{"model": "segmentation model", "dataset": "small charts drawn from random numbers", "train_examples": 50862, "image_size": 64, "crop_scale_min": 1, "horizontal_flip": false, "cutout": 0.4, "num_classes": 4, "encoder_arch": "vit", "encoder_norm": "layernorm", "encoder_norm_position": "pre", "encoder_activation": "silu", "encoder_mlp_ratio": 4, "encoder_head_dim": 16, "encoder_fused_qkv": false, "encoder_bias": "qkv", "encoder_qk_norm": false, "encoder_parallel_block": false, "encoder_dropout": 0.1, "encoder_inner_norm": false, "encoder_moe": "expert_choice", "encoder_drop_path": 0.15, "encoder_num_experts": 32, "encoder_moe_every": 2, "encoder_expert_mlp_ratio": 0.25, "encoder_experts_per_token": 2, "encoder_shared_expert": true, "encoder_patch_size": [8, 8], "encoder_conv_stem": false, "encoder_layers": 10, "encoder_width": 160, "encoder_positions": "learned", "decoder_norm": "batchnorm", "decoder_activation": "silu", "decoder_widths": [64, 128, 192, 256], "decoder_blocks_per_level": 1, "decoder_block": "plain", "decoder_attention": false, "decoder_upsampling": "pixel_shuffle", "label_smoothing": 0.05, "residual_init": "none", "optimizer": "muon", "muon_scale": "match_rms_adamw", "learning_rate": 0.0078, "momentum": 0.9, "nesterov": true, "orthogonalizer": "newton_schulz_5", "adamw_lr_other_params": 0.0011, "max_grad_norm": 0.5, "max_steps": 6000, "batch_size": 256, "epochs": 30.2, "lr_schedule": "poly", "final_lr_fraction": 0.01, "warmup_steps": 120, "weight_decay": 0.06, "adamw_weight_decay_other_params": 0.01}
Rows from block 5 of the encoder of a small segmentation model, named by matrix and row number. Rows with one number within an expert belong to one neuron, the router's apart. Each number is 128 + 24 x the weight over its row's rms, rounded and kept within 0 to 255. All counts start at 0.
Before each expert's rows are labels from the 100 images, of 14848, where the router gives the expert most weight on average: "peak at" is the part of the image that holds the peak; "colour at peak" is the nearest of a few named colours to the mean colour under the peak. Only what is clearly more common there than usual is listed. The data: small charts drawn from random numbers. In brackets: how many of the 100.
# router: router (encoder.blocks.5.mlp.router.weight, 32x160, trained with AdamW), inputs 0-159
# up: expert up (encoder.blocks.5.mlp.up, 32x32x160), inputs 0-159
# down: expert down (encoder.blocks.5.mlp.down, 32x160x32, transposed), outputs 0-159

# expert 31
peak at: top centre (37); top right (35)
colour at peak: brown (42); green (41)
router.31 [145  99 103 144 150 148  95 134 139 183 121  99 138 156 118 165 143 136  90 111  95 152 140 133 136 140 105 153 129 132 112  95 102 100 108 145 133 120  76  99 107  95 194 155 107 167 108 165 125 144 106 125 134 136 115 135 153 134 159 120 144 126 129 160 115 110 133  76 136 121 108  75 122 162 121 117 123 105 142 113 168 113 154 127 170  86 131 126 122  98  96 131 157 144 143 141  79  99  83 104 148  82 107 152 119 164 113 148 127 135 128  78 158 129 110 131 158 134 113 156 132 138 125 108 135 150 118 106 170  85 148 125 138 129 132 142 141 135  75 133 102 149 130 152 122 115 116 129 134  85 116 127 144 170 162  99 118 105 140 167]
up.2 [136 134 140 149 118 118 159  80 101 157 154  99 131 121 168 193 159 148 128 137 119 148 108 174 150 136 121  87 120 143 140 140 141 114 162 161 133 150  84 155 106 108 108 137 135 149 138 121 165 121 163  86 106 102 133 109 128 105 107 151 128 135 135 153 159 119  91 165 119  84 133  97 171 139 114 100 119 109  86 161 171  74 149 135 123 140  81 137  90  75 162 149 163 128 128 137 166 143 122 119  88 106 115 138 126  95 123 147 147 112 117 158 105 113 128 155 123 139 136 126 128  99 143 113 127 115 111 174 127 127 149 103 137 113 122 123 148 118 176 100 127 148 105 143 138 165 139 116 100  86 161 144 116 146 136 127 110  98  99 104]
down.2 [154 146 175 156 130 142 145 136 126 133  77 120 117 103 150  70 142 128 148 160 109 201 152  75 127 127 139  96  97 131 136 117 152 116 129  89 131 158 138 120 131 129 115 123 129  91 147 155 117  66 120  90  97 158 121 162 139 122 138 132 130  74 119 144  59 142 101 151 139  95 160 103 158 139 103 162 118 137 140  87  73  91 102 142 152 115 148 135 155 118 151 134 144 140 132 118 137 116 146  94 133 119 161  91 161 159 135 122 121 112 135  98 105  84 134 137 139 108 135 153 144 103 101 132 139 118 122 146 134 152 106 140 112 145 158 181 156 116 115 140 134 127 131 130 115 158 118 133 147 116 114 133 170 155 104 100 122 133 154 115]

# expert 22
peak at: middle left (43)
colour at peak: pink (50); grey (28)
router.22 [134 116 128 119 114 132 145 113 134 192 158 130 146 106 159 120 180 108  98 113 126 142  89 135 121 160 149 160 151 113 113 129  98 166 151 163 153 146 160 125  89 128 100 154 121 150 117 124 139 104  99 104 127 128 139 136 121 102 103 152 107  90 157 147 175 131  86 114 118 110 128 119 161 123 167 100 140 122 106 130 102 114 107 128 111  54 148  97 151 151 125 152 118  93 176 135 156 160 137 113 146 160 137 137 100 142 161 124 104  87 149 123 119  85 143 129  90 113 146 173 118 100 137 106 175 142 117 137 132 104 113 135 109  96 118 107 142 141 131 104 146 125 140 160 171 123 137 153 144 112 136 161 156 160 109 102  82  99  97 118]
up.2 [140 133 135 126 147 102  84 121 120 182 161 117 109 134 149 134 142 116  96 149 156 131  89 133 116 149 158 152  91 143 115 121 128 130 107 136  99 112 121 110 130 128  97  93 158  86 131 152 122 152 185 128 162 129 135 121 152 141 113 133 153 167 206 146 145 136 103 210 114  89 142 114 142 126 146 147 128 114 131 153 123 117  98 104 172 103 149 107 123 100  92 119 115 110 139 145 113 124 135 131 124 127 117 116 139 138 157 125 138 163 112 125 123 141  77 104 127 117 168 159 164  96 146  91 116 131 130 122 144 140 116 126 138 113 108 138 119 129 137 133 131 115  88  68 187  78 118 107  88 117 116 153 178 115 103 145 132 102 107 129]
down.2 [141 120 102 125 146 133 113  94 145 172 151 150 172 137 136 104 130 107  99 132 102 144 132 150 114 118 101 162 156  92 124 104 152 136 104 122 137 145  97  95 124 109 123 150 136 107 142 126 135 169 176 126 146 133 153 126 149 122 145 119 158 156 153 119 100 154 169 160 117 123 154 133 168  94 137 136 130 121 130 139 158 151  93 113 156  89 118  88 105  85 151  99 148  88 100 163 164 141 110 146 136 156 114 148 120  84 152  92 111 114 128 118 124 127  75 143 160 175  78 107 137 126 162 110 139 147  84 136 104 114 109 123 115 134 144 164 127 142 146 115  96  85 136 181 146  86 105 122 122 126 105 120 135  80 100 116 137 133 146 174]

# expert 3
peak at: bottom right (45); bottom centre (27)
colour at peak: pink (67)
router.3 [107 127 119 140 162 106 125 113 133 127 142 107 140 114 153 132 100 142 139 180 115 112 145 156 153 122 121 111 113 147 136 130 104 129 154 132 154 107 157 107 132 128 101 108 117 130 160 135 146 150 154  95 121  91 177 145  86 104 109 106 116 112 110 181 104 162 142 139  91 141 177 135  99  99  88 120 124 111  97 104 154 118 117 115 128 155 113 157 110 120 133  94 166 103 154 134 152 149  89 126  93 131 100 148 165  91  91  86 135 118  87 142 180 127 129 149  85 137 184 139 118 143 167 159 165 105 148 167 144 125  97 137 152 106 121 102 113 114 156  97 132  98 172 137 145 139 162 135 123  96 114  86 144 122 165 111 113 124 123 114]
up.2 [157 141 101 115 137 142 119 129  91 159 132 122  78 135  97 135 130 146 118 128 150 118  69 112  99 162 130 156 160 145 136 137 134 129 106 112 136 136 139 152 134 122 139  96  85 148 104 121  82 110 113 157 119 140 129 133 145 140 162 108 148 159 121 104 129 137  97 136 160 124 111 120 165 114 127 130 124 110 152 117 118 102 106 161 126 157 150 146 140 106 101  88 151 130 116  76 117 118 135 110 211 137 163 130 130 138 156 118 163  65 129 106 152 128 112  95  82  77 111 207  94 116 166  98 108 134 160 139 107 143  96 159 123 115 140 103 147 169 115 159 107 133 126 117 130 132 138 158 164 115 131 143  94 121 135 118 119 132 146 117]
down.2 [118 111  84 120 149 123 137  86 140 146 138 105 138 134 111  97 151 114 141  68 147 114 116 139 116 155  97 139 100 116 139  93 164 140 144 140 121 110 164 122 166  85 132 128 135 104 133  81 172 112 114 113 137 133 156 136 128 102 121 133 153 121 137 164 159 146 108 162  91 132  81 108 129 146 139  78 146 170 131 148 107 110 119  94 201 148 111 117 125 136 126 162  84 125 169 106 131  98 127 121 188  79 122 122 156 109 124 140 143 145 166 116 128 133 133 101 119 180 160  90 174 119 172 107  99 142 128  92 133 123 148 154 122 120 166 130 133 135 144 141 137 107 114 120 122  99 103 124 136 116 123 163 119  94 133 153 131 144 114 160]

# expert 10
peak at: top left (33); middle left (32)
colour at peak: brown (85)
router.10 [114 126 132 117 158  96 117 134 129 113 130 129 104 159  93 135 101 166 161 114 141 131  89 157 125 137 151 131 139 147 137 178 185 124 106 123 143 100 125 106 176 149 145  83 140  97 132 145 109 166 113 145 143 116 116 102 114 159 187 143 106 103  99 110 104 111 138 124 130 121 148 119 109 110 111 157 103 126 144 125 103 176 134 114  81 145 113 101 117 143  97 104 104 110  88  91 118  90 143 158 129 126 125 136 128 135 106 136 172 133 108 114 135 150 123  96 172 131 107  96 174 114 114 167 112 117 133 142  90 127 100 105 113 154 138 115 129 162 120 163 112 155 103  77 107 116 112 161 127 136 159 153 146  64 109 126 163 151 157 155]
up.2 [100 144  96 126  83 138 157 137 107 126 148 148 116 101 155 143 102 120 159 122 118 116 105 145  87 131 139 125 153 125 131 133 131 130 146 122 148  91 169 147 160 147 147 149 105 145 128 145 165 133  79 130 169 119 101 138 168 164  89 134  98 135 127  68 118 136 101 139 128 149  91 101  89 107 116 111 124 190 137 111 127 121  87 104  84  90 113 143 106  94 109 111 148 117 111 154 123  75 176 128 166 133 147 127 117 111 111 170  85 112 126 129 149 166 134 120 152 120 121  81 123 108 149 145 143  82 107 104 123 187 125 164 117 155 170 131 147 143 123 147  95 141 124 129 131 128 157 127 147 133 105 146  94 106 129 127 145 128 159 116]
down.2 [152 123 112 140 134 126 101 138 121 135 104 166  54 119  94 120 148 113  98 114  77 145 148 124 149  86 129 138 131 133  96 131  98  91 116 141 143 187 140  91 103 110 117 124 150 147 126  93 127 141 123 149 125 156  95 117 145 127 157 130 107 112 123 138 127 104 146 158 160 113 158 100 133 125 160 111 150 111 134 125 112 130 152 112 151 130 153 123 151 144 169 119  72  79 152 119 134 163 125 144 119 141 117 133  86 136 141 109 101 131 100 102 137 109 137 119 194 162 136 191 111 156 149 105  95 128 168 105 110  68 119 117 105 120 110 115 153 135 116 159 110 170 126 157 157 135  91 179 134 106 145 102 113 129 116 135 123 150 103 131]